From a checkpoint of a small contrastive image-text model.
Training: 19800 steps, batches of 512.
Rows from block 9 of the image encoder of a small contrastive image-text model, named by matrix and row number. Rows with one number belong to one neuron. Each number is 128 + 32 x the weight over its row's rms, rounded and kept within 0 to 255. All counts start at 0.
Before each neuron's rows are labels from the 100 images, of 14848, where the neuron reaches its highest value: "responds to" is what is common among them; "colour at peak" is the nearest of a few named colours to the mean colour under the peak. Only what is clearly more common there than usual is listed. The data: drawings of small networks of dots and links. In brackets: how many of the 100.
# fc1: MLP up (encoder.blocks.9.mlp.fc1.weight, 1920x320), inputs 0-159
# fc2: MLP down (encoder.blocks.9.mlp.fc2.weight, 320x1920, transposed), outputs 0-159

responds to: tree (31)
colour at peak: grey (66)
fc1.16 [118 151 165 134 181 138 159 142  73 160 133 111 166 141 124 148 110 140 159  93 122 126 135 122 140 111 121  51 150 135 169 100 119 174 210 115 129  96  96 112 104  59  80 142 121  92 148 136  76 135 134 134 133 142 127 119 140  83  99  66 151 148 100 115  96  94 104 113 175 114  88 128 130  91 182 114 102 118 124 135 130  98  79 135 147 132 189 116  77 144 137  94 110 158 119  80 201 123 150 102 152 131  85 118 125 122 121 193  73 146 130 109 180 141 115  61  83 110 101 105 145 136 181 186  89 106 144 178 114 159 132 137  65 103  81  52 120 189 146 156 169  61 122  84 148 107 209 140 134 189 100 133 109  88 111 192 190 160 133 135]
fc2.16 [157 162 169  58 141  79 127 140  86 128 149 157 154 134 107 168 127  89  67 185 116 161 118 122 149 127 149 152  92 190  50 111 141 119  67 171 104 134 154 153 172 136 119 161 140 136 119 128 133 153 174 159 176 106 109 144  82  56 149  79 133 149 203 157 149 113 130 133  97  85 100 127 178 155 184  96 149 184  99 132  90  69 163  90 106 168 159 112 141 138 187 176 104 120 124 127  77 142 117 159 142 140 135 100 126 135  84 123 114  54 133 106 108 133 174 160  40 122 141 130 129 104 152 145 124 130 145 126 142 193 114 166  57 138 132  79  95 127  97 159 101 131 152  93 155  86 118 164  91 149  87 135 142 113 154  80 142 148 127 111]

responds to: star (63); nine dots (44)
colour at peak: grey (80)
fc1.313 [133 152 128 144 124 100 130 145 127 123 107 146 167  71 156 128 107  85 175 135 138 133  99 141 105 148 115  94 176  78 164 120 187 119 125 117 114 132 127 171 123  84 138 117  96 177 114 152 136 130  41 125 166 166  93 195  67  88 141 156 168  96 132 112 103 115 107 137 118  93 128 129 137  36 128 124 127 140 171 115 156 143 169  99 208 136 130 112 155 112 149 145 135 147  99 147 121  99 123 117 175  53 133 127 128  85  88 185 140 144 174 134 108 126  85 123 137 128  81 106 121  68 132 141 131 168 142  79 126 156 182 173  65 194 127 134  87 151 119 149 190 172  79 155 106 117  89 112 168 134 167 100 167 125 142 148 164 131 154  92]
fc2.313 [178 171 120  87 159 121 111 114  61 145 130 128 116 161 139 107 117  44 147 145  93 121  43  95  91 106 111 102 173 150 127 140  92 136 116 183 142 175 126  67 197 199 109 126 124 107 125 132  96 140 129 156  87 103 105 145 119 118 158 119 133  92  99 137 107 180 111 143 151 164 102 113 166 145 118  92 165 128 155 160 141 143 140 142 119  70  88 123 102 150 213  52 114 145 116  75 150 146 101  82 132  99 101 106 168 103 180 137 139 144 149 173 179 115  89 158  91  76 151 153 104  67 125 135 185 124 175  95 118  80 115  85 143 131 112 154 104 137 175 130  78  60  78  79 132 174  88 107 111 140 115 113 145  80  75 152 134 149 145 145]

responds to: nine dots (47)
colour at peak: grey (75)
fc1.656 [ 90 130 188 147 158 111 103  79  83  67 121 128 139 132 170 108  88 181 114  80 168  91  93 150  85 129 118 126 111 153 166 124  86 120  78 127  91 118 134 150 177  82 154 154 131 130 143 155 101 196 148 150 116 170  96 138 164 147 130 180 132 113 114 142  97 200 206 173 106  96  59  95 159  93 116 165 110 118 179 147 122 132 150 106 129  85 117 101 157 134 122 118 169 110 157  79 133 128  98 103 110 107 151 150 121  88  89 114 188 126 153 126  68 113 131 160 154 120 168 152 150 108 205  90  53 153 125  96 164 138 110 117 165 138  93  51 137 141 117 131 171  79 104 118 104 115 129 159  99 101 109  82 174 153 118 152 126 124 125  94]
fc2.656 [112 124 157 120 124 191 139  73 160 150 128 104 137 101 137 125 141 185 127 157 141 116 110 172 156 110 125  74 125  72  97 164 101  57 126 140 160 123 200 123 173  86 121  82 170 154 178 110 167 105 101 124  51  97  76  78  91 132 135 133 106 129 173 149 141  97 131 198 123  87 152 156 134 155 142 151 136 141 123 120 121  96 159 111 185 132 116 156 119 149 169 109 127 151 150 178 164 167 125  75 144 103  80 141 136 129 164 186 139 116 149  70 143  58 114 176 103 165 145 147 116 160 121 123 118 120 118 135 106 185 111 126  48 155 170 134  91  87 211  91 142 174  55 122 177 103 105 103 132 141 126  81 132 133  91 114 121 140 153 148]

responds to: laid out on a circle (100); six dots (60)
colour at peak: black (30)
fc1.91 [ 93 136 176 132 151 125 143  88  97 125 118 180 106 126 144 167  53 141 127 135 106 143 105 134 140 129 134  96 105 125 165 135  80 169 178 124 142  95 117 171 115 151 119  81 131 180 171  97 121 145  67 110 156 166 126 116 133  80 159 122 133 137 150  72 122 108  43 134  90 184 146 145 139 127 150 139 147  91 139 121  85 114  95 113 135 114 131 143 162  95 150 109 140 144 167 122 172 127  76 101 202 143 133  82  69 148 143  75  87  57 163  63 117  93  79 154 153 123 123 117 153 140 149 206 138 137 143 106 107 154 112  97  57  95 122 166  89 156 145 119 200 137 150  93 144 167 137 115 121 162 121 117 146  85 175 118 101 191 109 131]
fc2.91 [110 137 120 138 152 132 193 102 203 143 179  95 100 120 173  95 141 157 131 204 115 167 211 147  88 133 126 139 206 124 162 115 113 111 136 129  46 183  91 120 117 155 163 148  98 166 122  82 151 112 131 157 127 137 153 134 108 156 121 189 108  99 131  95 122 161 127 128 154 151 170  97  93  85 150 121  99 128 117 139 148 124 125 149 134 193 143 113 181  85 126 123 134 154 138  61  94 116 105 192 171 123 167  74  85 130 201 162 167  91  97 110  93 179 161 117 104 135 122 147 133 122 166 127 126  78  99 162 109 103 115  82 127 130 160 136  97 121 112 100 171 116 117  94  95 109 146 140  88 155 101 161 136 149 139 122  69 128 180 217]

responds to: laid out on a circle (90); loop (64); eight dots (47)
colour at peak: black (28)
fc1.631 [ 92 135 145 168 108 136 136 135 159 130 138 171  70 132 113 125 153 122 204 163 146 114 105 150  57 133 100 159 103 113  84 149  94 145 112  88 147 101 153 145  98  69  92  80 107  95 117  90 174 120 115 118 139 115 197 106  99 155  84 174 179 152 132 137 135 139 140 107 175 139 123  89 109  93  84 123 136 123 126 168  80 128 111 139 174  78 212 129 141  44 112  98 190 124 157 176  97 148  60 105 114 128 104 114 123 106  73 138 101 116 100 145  94 160  95 120 103  86  94 161 169  84 120 188 103 152 145 215 125 148 138 139 101  81 113 144  71 128 159  99  83  96 167  78 110 156 120 130  87 118  96 169 155 151  89 177  83 104 127 213]
fc2.631 [108  78 104 117 115 139 165 144 139 123 129 126 129  75 130  63 119 103 105 131 144 148 148 143 121 159 185 123 194 161 106 160 147 183  99 161 122 135 148  79 123 179 127  62 135  85 177  80 105 177 133 163 129 149 133 108 124 166 121 134  81 127 137  92 164 156 167 135 137 105 145 183 119  93 221 212 187 137 158 140  93 155 109  78 159 148 130 152 199 147 173 115 112  79  75 197 140  93 112 129 177  62  93 154 141 134 119 142 142 143  97 125 135 138 131 112 141  98  49 124 176 123 182 130 132 164 158 109 105  87  99 107 100  86 189 189 158 157 168 121 119 142 115 145 190 151 131 126 152  79 139 107  96 132 108 199 112 143 109 132]

responds to: laid out on a circle (87); nine dots (53); loop (37); kind: chain (35)
colour at peak: black (27)
fc1.48 [124 118 136 140 148 106 155 134  82  58 135 170 108 134 143 112 158 123  88 130 133 123 159 165 100 127 187  81 151 109 187 162 115 158 167 111 121 139  92  87 123 176 129 103 115 113  79 145 107 172 171 130 198 131 152 106 109  89 115 126 106 168  82 190 111 159 124 136 133 145 123  82 113  90 140 114 130 143 141 122  74 114 113  99  91 136 127 115 154 116  93 148 135 149 178 128 177 126 152  98 176 158 133 134 105 101 102 147 131 180 175 114 132 134 153 202 126 190  80 153 150 142  93 157 105 141 139 150 142 131 128 140  98 139  95 139  79 176  89  91 145  83 178 149 142 116 183 109 141 120 114  44 104 129 157 132  86 152 160 149]
fc2.48 [ 87 151 117 108 127 109 201 105 152 137 120 125 167 129 124 107  64 153 151  87  77 110 102 164 133  91 147  92 115 126 103 166 137 133 123 120  83 182  75 134  88  73  96  37 206 110 119 111 123 174  97 145  89 135  74 111 110 128 141 164 107 139 128 122 150  66 120 179  54 138 136 135 151  93 129 144 110 184 136 124 162 180  83 119 136 111 152 144 165 133 133 104 130  49 166 172 158 126 158 170 124 141 109 113  96 167 178 138 134 134 111 141 125 169  77 124 131 107 121 130 162 170  92 159 146 158 135  95  80 137 118  79 169 168 146 135 124 184 149 176 142 126 103 130  17 165 182 137  89  82 127 117 164 178 161 119  98 108 162 128]

responds to: laid out on a circle (89); nine dots (49); chain (40); kind: loop (39)
colour at peak: pink (35)
fc1.493 [159 103 124 119  92  80 142  87  80  95  71  89 144 111 186 119 114  94 189  84 115 154 146 184 171 132 121  68 113  63 114  82 114 100  98 144 144 160 132 169  65 175 112 134 134 152 157 107  91 112  93 176 123  75 177 126 133  58  99  72 151 138 128 127 146 115 187 112 138  89 149 168 168  89 180 113 130  98 151 148 137  94 120 106  83 155 120 137  88 154 129 172 166 155 119  84 131 107  90 159 176 123 149 140 157 150 120 114 187 124  91 136 180 113 107 218  97 126 138 104 113 120 118 118 170  98 143 220 182 125 151 182  78 153 143 171 165 156 177 191 184 151 115 169 128 145  96 136 144 135 123 164 137  85 103 148 131 134 127 147]
fc2.493 [126  81 116 136 142 115 130 142 159 143  97 123 164 100 109 113 108 109 122  96 132 103 128 159 119 112 120  76 168 106 166 144  91  92 148 106 162 142 146 121 133 157 165 141 124 107 112 188 136 116 143 102 108  86 166 202 130  96  97 139 137 144  83 170 127  86 140  79 137 117  73  94 121 105 192 111 182 147 112 199 170 109  73 113  87 140 114  88 174 150 150  79 123  89 119 157 106 115 146  19  83 123  75 104 137 167  74 136 106  99 131 155 160 147 135 128 111  93 180 161 111 130 155 158 127 185 167 105 108 157 154 117 126 139 118 180 126  77  98 126  96 123 124 166  69 158 137 118  86  85 150 105 191 118  99 121  86 191 119  61]

responds to: star (40)
colour at peak: grey (66)
fc1.427 [101 126 158 119 156  60 148  91 153  72  97 135 134 148  92 129 143 181 123 177  99 163 139 151 139 138 111 101 146 101  88  75  79 124 126 151 127 122 157 128 141 179  89 176 127 159 136  90 123 161 159 138  94 149 124 171  86 129  67 162 197 145  92 131 187 186 127 115 133 135  97 108  87  99 155 167 170  81 153 141  90 135 105  85 170 131 147 104  98 135 179  78 112  93 174 111 172  75 111 107 148 123  80  86 181 144 142 124 128  85 146 136 167 113 135 135 170 124 112 104  80 133 181  75 118  75 114  82 112 149  83 156  98 100 161 100 143  85 104 220 118 164 113 169 102  98 141  88 124 156 109 166 148 131 145 101 127 152 171 136]
fc2.427 [132 107 109 170 169 152 137 175 110 104 154 145 147 170 117 150 110  61 184 142 163  23  92 165 112  85  96 175 105 179 134 177 147 129 136 106 156 135 221  62  92 131  55 150 110 140  89 135 177 104 145 179 119 154 127 112 118 132 207 137 123 163 123 183 175 142 136 149 171  77 139 180  94 172 124 115 109  83 115 172 140 155 125 175 128 124 174 146 130  85 112 147 129  86 133 152  85  70 128 142 167 129 120 171 129 120 175 121 174  97 135 120 139 125 137 144 129 119 176 135 128 153 131  88 113 150 114 120 159  75 127 174 154  96 111 143 135  85 131 159 149 181  97 134 130  77  79 134 135 161 112 153 120  89 170 100 193 121 135 124]

responds to: nine dots (49)
colour at peak: grey (71)
fc1.68 [111 174 188 141 184 129 129 153 118  99  78 100 126 109 102 150 144 128  63 115 117 137 161 103 130 128 157 163 202 127  94 143 153 188 102 145 162 132 118 147 160 120 151 132 136 185  95 139  65  73 153  92 149  94  52 102 142 105 120 172 114 117 132  87 135 129 107  88 131 173 133 150 118 111 111 168 175 145 161 161 101 117 124 132  99 173 130 116 103  55 190 143 202 120  88  89  82 138 118 116 162 115 146 110  99 139 112 140  77 131 123 128 127 178 107 190 116 128 119 108  87  80 118 182 106 165 147  91 114 142 102 154 106 131 173 122 134  87 146 169 108  85 106 151  75 154 156 194  73 151 165 100 124 140 163 187 155 146 172  95]
fc2.68 [ 92 143 119 169 138 143 126  93 114 142 119  76  59 155 127 139 152 180 128 155 165  71 134 101 111 148 110  70 103 124 173  75 110 123  90 149 142 143 212 147  52 133 108 136 105 129 175 186 160 118  93 107 121 146 223 152 132 111 158 132 172 106 101 123 137 146 103 172 116 178  96 184 164 160 135  73 170 107 154 120 107 144 128 170 185 125 167 167 147 166 126 124 120  98  91 198  95 135 152  70 130 104 150 194 143 123 131 149  89 134 139 125  81 128 138 152 143  75 121 126  98 119 139  78 154 152 139 119  68 184  75 141  77  93 154 131 110 120 164 105  89 109  91 114 102 180  99 137  82 148  87 166 126 104 169 209 157 154 141 137]

responds to: five dots (45); tree (42); random links (33)
colour at peak: grey (67)
fc1.54 [110 138 196 151 133 150 129 156 135 100  94 154 137  48 157 114 144 128 187  87 125 122 129 136 144 159 138 113  82  73 116 153 100 172 184 136 133  91  80 127 134 124  96 129 117 107 141  75 148 127 132 119 145 126 139  83 124 115 123 108  84 141 123 145 163 186  74 127  84 141  57 153 137  63 133 140 189 123 145 153 171 162 127  68 188 155 146 145 143 131 107 156 127 120  70 109 127 106  80 148 168 104 169 113  82  94 121 117 129 156 140  63  73 158  98 125 117  96  71  96 157 111 158 140  96 179  99 158 114 132 105 160 127 170  80 115 120 166 141 135  94 124 160 112 166 188 157 170  89 124 137 160  93 113 132 129 140 144  67  56]
fc2.54 [156 176 118 172 180  75  98 154 140  77 121  75  96  78 120 131  90  97 143 128 123  95 137 150 115 122 111  86 136 157  99 175  94 100 114 181 102 126 145  91 104 134 111 176 135 138 142  90 161 157  70 142 171 135  77 187 202 135 144 173 139 160 135  95  85  81 128 170 182 183 110  74 122 177 175 183  90 158 125 161 143 112 118 124 139  94 145  94 111 155 156 146  96 130 132 162 104 140 126 162 141 129 183 103 137 122 130 116 130 109 137 125 146 127 165  94 106 167 138 139 110 133 119  90 173 168 100 108 101 127 112  94 154 114 201 130 110 118 117 170  36 156 113  94 153 107 104  90 104 142 171 173 139 159 124 152 123 137  90  31]

responds to: laid out on a circle (100); seven dots (61)
colour at peak: black (25)
fc1.645 [125 126 158 137 126 176 152 124 154 130 121 160 130  57  98 166 119 159  89  75  99 126 130 118 158 115  82 132 157 131 164 129 109 103 173 140  92 132  99 142 140 141 121 105 138 126 193 114 124 101 115 141 153  82 107 109  89 103 142  81 164 108 195  29 130 106 175  93 119 167  79 112 105 126 123 145 176 113 100 165 195  85 135 118 112 137 120 127 128  96 143 163 141 135 146  98 118 139  71  67 135 117 112  69 153 139 112 120 125  68 150 111 126 140 126 183 155 133 124  80 167 109 119 143 111 168 153 149 152  94 145 118  77  56 105 127 169 148 114 131 138 156 130  93 132 204 113 156 144  70  58 112 112 166 132 135 148 172 199 150]
fc2.645 [134 144 126 131 129 125 118 171 118 144 165  72 118 154 148 116 156 122 111 199 100  98 144 142 118 168 147 137 155 141 139  78 140 132  89  93 145 149 183  85 152 208 151 146  73 104  93  81 194 190  93 163 134 102 133 119 162 161 188 119 145 108 179 167 129  94 119 148 143 132 164 133  96 109 109  80  66 111 134  80 214 132  93 128 114 142 185  69 122  99 138 155 154 171  90 109 134 178 134 159 140  98 167 128 108  78 140 144 173  78  82  94 170 121 142 110 142 181 120 105  91  68 156 141 123 152  96 134 120  91 114 138  79 144 123 159 201 157 122  98 185  90 161 174  98  92 142 136  68 172 134 150 136 139 126 106 104 147 169 151]

responds to: tree (31)
colour at peak: grey (69)
fc1.51 [159 155 178 160 188 145 155  95 151 100  91 126  91 129  77 115  67 129  65  98 119  20 156 147 115 118 135 113  95 125 110 131 121 172 198 160  69 161  68 179 179 104 156 111 153  92 119  50 128  88 148 131 121 145  84  97 100 149 127 157 122 123 106 126 183 136 142 176 111  85  66  17 143 146 144  98 105 127 109 171 162 126 121 179 117 103 122 114 115 115 196 158 121 147  95 147 163 159 155 175 184  86 171 128 112 104  92 134  98  85 101 105 169 126 101 116  46 130 136 142 147  72 153 146 116 134 122 128 185 123 155 155  83 133 121 117  81 138 130 146 131 112  83 128 120 150  90 123 103 110 133 147  98 115 131 118  68 133 148 111]
fc2.51 [107 157 105  85 161 104 138 195 154 110 164  99  80 206  71 120 139  86 143 133 172 181 100 144  69 151 148 131 145 102 110  79 125 126 199 140 133 184  95 131 166  69 101 119 143 101 160 158  66 164  76 181 148 128 122  93  94  67 166 148 116 118 139 170 124 199 137 147 185 140 119 148 113 132 120 172  61 173 190 170 104 168 113  80 157 103 101 108 126  84 136  97 164  94 117 115 140 157 147 181  93 141 148 121 106 154 130 122 144 145 132 139 153 120  97  97 129 131 157 107 133  94 166  84 173 146 100 145 108 104  82 107 137 121 123 104 178 133 110 181 133 104 130 131 122 105 119 174 157 155  36 111 168 127  97 102 124 146 155 124]

responds to: nine dots (52)
colour at peak: grey (66)
fc1.245 [122 149 171  88 143 124 106 103 110 104 124 126 158  63 135 120 145  91 136 132 106 124 120 151 117 149 110 111  86 138 117  39 112 147 109 145 102 154 141 123  53 107 108  94 141 146 141 149 170 111 130 164 145 141 161  60 126 125 173 155 194 184 123 126  94 100 129 144  56 115 159  58 142 115 103 100 103 215 133 136 157 136 164  61 115 152 158 155 104 194 120 203 129 159 178 131  55 177 140 164 170  83 101 150 155 147  69 114 177  94  90 150 120 132 163  87 112 153 115 103 136 104 108 138 110 132 172  97 135 127  55 121 122 100 184 143  91  90 127 176  62 155 151 135 103  96 140 152 124 140 103  84 140  97 132 115 171  81 111 154]
fc2.245 [131 128 171 172 174 113 137 144  78 150 124 196  64 148 133 114  69 128 168 131 200  81 124 103 185 140 103 144  47 128 120  85 151  88 159 189 168 145 152 106  89 127 173  87 133  41 168 183 153 142 139 164  50 151 146 161 135 113 136 119 158 125 130 110 116 150 113 110 152 115 114 115 160 129 125  98 141 128 116  73 109 158 121 132 208 141 161 126 218 176 164 130 166 113 192 159 162  94 146 179 139  99 130 104 170  84 147 136 157 192 135  78 118 169 147 114 104 147 136  97 205 125 158 159 108 121 147 179 136 150 135  98 155  72  74 108 107 121 139  92 104 154 159 107 162 103 126 133 110 139 129 141 136 131 141 119 187 124  85 133]

responds to: five dots (41); tree (34)
colour at peak: grey (67)
fc1.733 [101 210 134 176 129 163 117 122 181  89  73  96 121 160 111 183 130 104 125 106 102 110  83 134 194 143 109 130 167  74  79 100 102 175 154  97 137  65 158 111 156 110 119  91 160 128 145 155 169 111  85 117 131 146 112 149 108  98 156 158 112 130 110 131 191 119 171  98 134 118  72  57 121 173 176 119 195 113  83 118 133 135 139 116 182 158 143  81 115  73 149 101 171 110 115 100 152 103 130  89 111  63 133 143 175 105 109 123 148 148  97 151 112  97  90 193  94 124  95 123 155 133 121 111 132 160 172 137 108 121 137  94 114 114 107 200 114 104 129 142 119 162 150 140  85 175  99 155 124 133 122 105 162  77 161 116 111 128 136  99]
fc2.733 [100 118 120 157 105  98 154 176 122 123  82  89 202 189 138 150 118 113 101  86 131 131 148  96 126 157  82 105 161 128 173 167 216  50 145 139 148 149 114 131 122 164 206 179 170 115 123 145 142 160 105 140 155 138  79 110 155 169 137 193 160  76 137 109 137  91 145 124  91 167 104 156 119  53 178 157 127 152 171 139 112 208 119 110 153 166  84 151 134 160 147 128 167 123 136 119  93 181 149  97 160 127 113 128  83 107 124 151 155 121  79 109 104  53 110 163 129 162 117 156 111 141 163 126 116 100 107 105 139 130 120  97  92 148 114 126 102 109 105 150 150 137 127 103 180 102 125 156 131 179 117 110 143 107 109 174 129 111  98 187]

responds to: star (98); nine dots (45)
colour at peak: grey (87)
fc1.426 [ 90 197 167 107 161  64  63 162 106 108  61  84 112  88  85 116 110 136 133 184 119 158  70 194 135 152 161 144  99 105 112 132  98 173 195 108 114 165 117 148 152 129 115 108 120 111  55 118 103 141 175 143 152  99 155 132 124 108 117 134 168 129 102 187 147 154 117 152 102 118 128 150  79  81 120 137 141 209  93 150 174 151 120 102 146 179 122  59 148 131 167  98 138 113 145  87 169 184 131 149 165 124 126 175 142 120 106 170  73  88 135 174 160  74  86 131 150 107 114  50 167  95 112 116  80 166 125 109 143 104 170 157 127 112 105 143 170 173 135 141 150 156 154 106  72 140 134 118 107 142 123 144 115 110 111 136 160 106 110 161]
fc2.426 [ 80  96 136 203 130 145 121 152  95 126 130 172  87 118 124 158 111 150 107 110 152  74  86 110 120 132 134 110  77 154 109 140 172 104  91 151 154 152  98 130 150  70  89 153 172  91 149  33 139  88 135 145  80 104 109 104 127 137 162 136 108 207 114 146 108 121 147 164 104 165 130 132  60 153 116 118 159  58 123 123 112 154 127 127  92  74 145  72  96 180 113 105 173 167 160 170 116 121 137 102 119 145 167 146 172  94 162  97 125 152 200 120  94  98 120 136 135 137 150  40  92 117 155 150 161 148 133  96 133 135 152 171 168 106 135 104 187 140  77 129 156 141 195 172 149 145 132 105 142 107 130 190 121 109 129 168 117 118 105 157]

responds to: star (98)
colour at peak: grey (82)
fc1.187 [118 178 136 127 143  85 125  99 151 107 107 106 142 116  92 139  94 119 165 103 166 142  90 111 126 118 137 161 119 150 111 164 133  96 197 126 127 135  67  88 178 145 138 104 140 125  95 132 108 142 140 141 125 105 104 136 104 115 173 126 129 112 100 162  77 117 133 175 115  80 101  82 102  83 117 151  95 186 124 138 175 161 133  65 139 144 104 111 135 162 184  40 135 101 105  99 144 169  96 115 157 133  95 152 103 100 106  63 123 102 138 155 140 129 187 115 134 124 125 102 184  81 116 115 105 151 170  92 171 130 167 150  99 127 137 164  99 147 199 168 119 163 105 177  95 111 107  95 134 155 132 139 105 122 113 115 150 128 130 152]
fc2.187 [122 130 183 241 167 214 173 142 105 122 107 160 169 153 121 196  93  92 119 116  62  91 129 137  87  96 140  80 135 123 141 169 182 111 123 173 121 175 139 100 146 108 133 109 157  98 113 127 130 134 141 127 175 127 171 151 110 166 112 127  82 163  70 109  71 146 141 134  92 146 176 167 106 204  92  67 115  69 156 103 100 109 149 161 121  82 139  94 127 149  89 138 205 140 145 130 120 166 130 163 121 145 163 142 152 106 158 142 129 115 137 153 163 109 134  93 141 140  49 111 113 161 156 110 165 157 170 173 103 132 128 171 147 145 183 142 147 120 170 138 185 198 117 151 158 148 103 140 176 113 122 113 114 100 133 121 160 122 116 180]

responds to: nine dots (39)
colour at peak: grey (77)
fc1.302 [ 92 101 156 109  86 164 109 132 160 182  89 107 146 133 140 163 105 146 102 120 121 176 115 129 168 156 100 151 121  86 165  67  84 175  70 132 121 152 101  91 126 114 161 133 106 169 162  66  57 144 153  94 101 118 160 105  90  75  66 169 121 120 104 102 128  58 184 132  86  93 158 121 167  84 151 142  96 136 138 153  84 100  90 121 170 174 129 107 131 146 120  71 100 122 154 160 128 125 107 124 119 109 169 139  68  18 131 135 165 155 150 158 130  87 104 138 113 131 167 143 108 118 141 118 129 108 127 110  92 141 150 157  70 193 123 148 107 105 114 133 115 155 146 122 128 106 123  80 155 159 106 148 124 120 133 124 110  95 152 108]
fc2.302 [184 187 144 118 143 171 129 152 134 154 124  76 111 200  73 117 166 106 153 123 134 108 149 111 165 130 191 132  65  86 132 143  82  89 166 136 149 138 169 109 139 104  74 106 163 135 106 112  97 142  96 159 123 184 137 151 137 169 120 150  84 144 113 139 141 118  96 146 151  87 126 134  98  64 209 138 103 105 162 135 133  81 122 173 192  81 122  78 156 109 120 118  74 154 141 127 126  75  94 161 107 150 185 152 123 206  85  76 137 117 117 130 119  97 153 142 111  91 192 161 102 152 138 127 159 136 207 160 113 142 139 155 138 149 116 151  96 175  82 132 146 110  90  97 187  85 105 135 131 132 136 142 130  97  77 106 106 126 116 158]

responds to: star (38)
colour at peak: grey (67)
fc1.247 [130 186 102 104 121 124 165 115 123 114 140 143 122 160 138 132  72 161 102 125 154 126 140 161 161 124 102 111  80 125 126 114 114 172 131 139 108 187  92  92 184  99 117  85 144 108 104 143  86  74  91 147 136 105 170 143 141  69  55  14 155  91 137 178 117 150 153 136  75 145 106  66 113 140 125 154 119  98 106 131 123 132 114 152 114  76  90  81 163 153 154 106 143  54 165 129 151 120  95 108 100 141 138 153 115  89  77 129 160 174 111 104 145 127  92 116  98 150  94 113  87 130 170  97 101 166 136 108 161 158 141  71 106  85 115 132 140 141 120 198 103  93 187 131 131 152 114  87 105  93 149 150 163  99 133 132 141  66 141 133]
fc2.247 [110 116 120 102 143 155 119 131 105  63 152 129  71 100 107 144 154 154 152 172 150 136 172 112 111 108 128 162 118 109  96 152 174 144 153 151 116 106 158 172 132 157 165  97 168 174 112 152 166 108 100  93 156 100 139 185 193 159 106  86 124 150 166  94 121 133 158 143 145 136 109 152  92 132 107 146 180 117 147  98 110 119 157 119 148 147 149 121 156 160  78 123 184  81  95 139 113  53 183 122 149 111  56 133 143 133 116 177 151 136  97  51 138  93 101 193 173 169 128 106  91 167  91 112 131 147 160 123 161  83 142 106 172  83 120  99 130 102  66 110 171 101 138  70 114 144 162 112 105 105 167 113 110 109 141  83 189 128 167 135]

responds to: nine dots (54); wheel (47)
colour at peak: grey (68)
fc1.253 [ 58 186 157 166 103 118 135 131 139  64  95 156 130 123 169  98 129 188 157  99  84 136 120 126 167  95 177 154 136  82 154 114 151 140 177  99 128 131 124 130 111 148 109 134 150 161 153 172 126 112 142  87 108 166 167 142 112  88  86 112 109 137  82 114  45 101 151 141  69  98 143 210 123 120  95 116 118 103 117 124 146 126 119 114 179 137 181 118 183 115 180 148 148 122 147 129 100 142  88 128 104 160 101 143 125 104 105 148  51 166 130 175 146  67 150 112 137 135 142 120 125 153 161  68 140 130 176 158 153 162 102 144 117 156 169 116  91  98 164 150 160 112 142 130  49 173  91 181  91 108  79 133 163  90 110 115  75 164 158 127]
fc2.253 [127 154 151 173 100 156 151 105  86 123 127 153 126 116 148 137  96 121 157 147 108 164  93  61  83 123  99 148 156 214 108 131 116 125 130 101 117 111  96 125 120 136 113 105  77 139 101 141 164 105  80  99 141 130 165 132  79 117 137 127 145 122 143 101  92 130  88 123 104 152 115 105 154 167 114 132  84 110 184 166 135 183 101 130 150 131 106 159 214 171 159 124  81 135 134 126 116 144  96 137 105 141 127  81 131 134 104  79 125 101 153  78 125 115 136 135 140  70 161 124 152 191 116 144 179 132 108 125 105 114 123 151 159  71 166 193 171 133 142 174  86 156 128 102 133 123  84 135  99 144  33 142 126 121  52 151 112 183 174 108]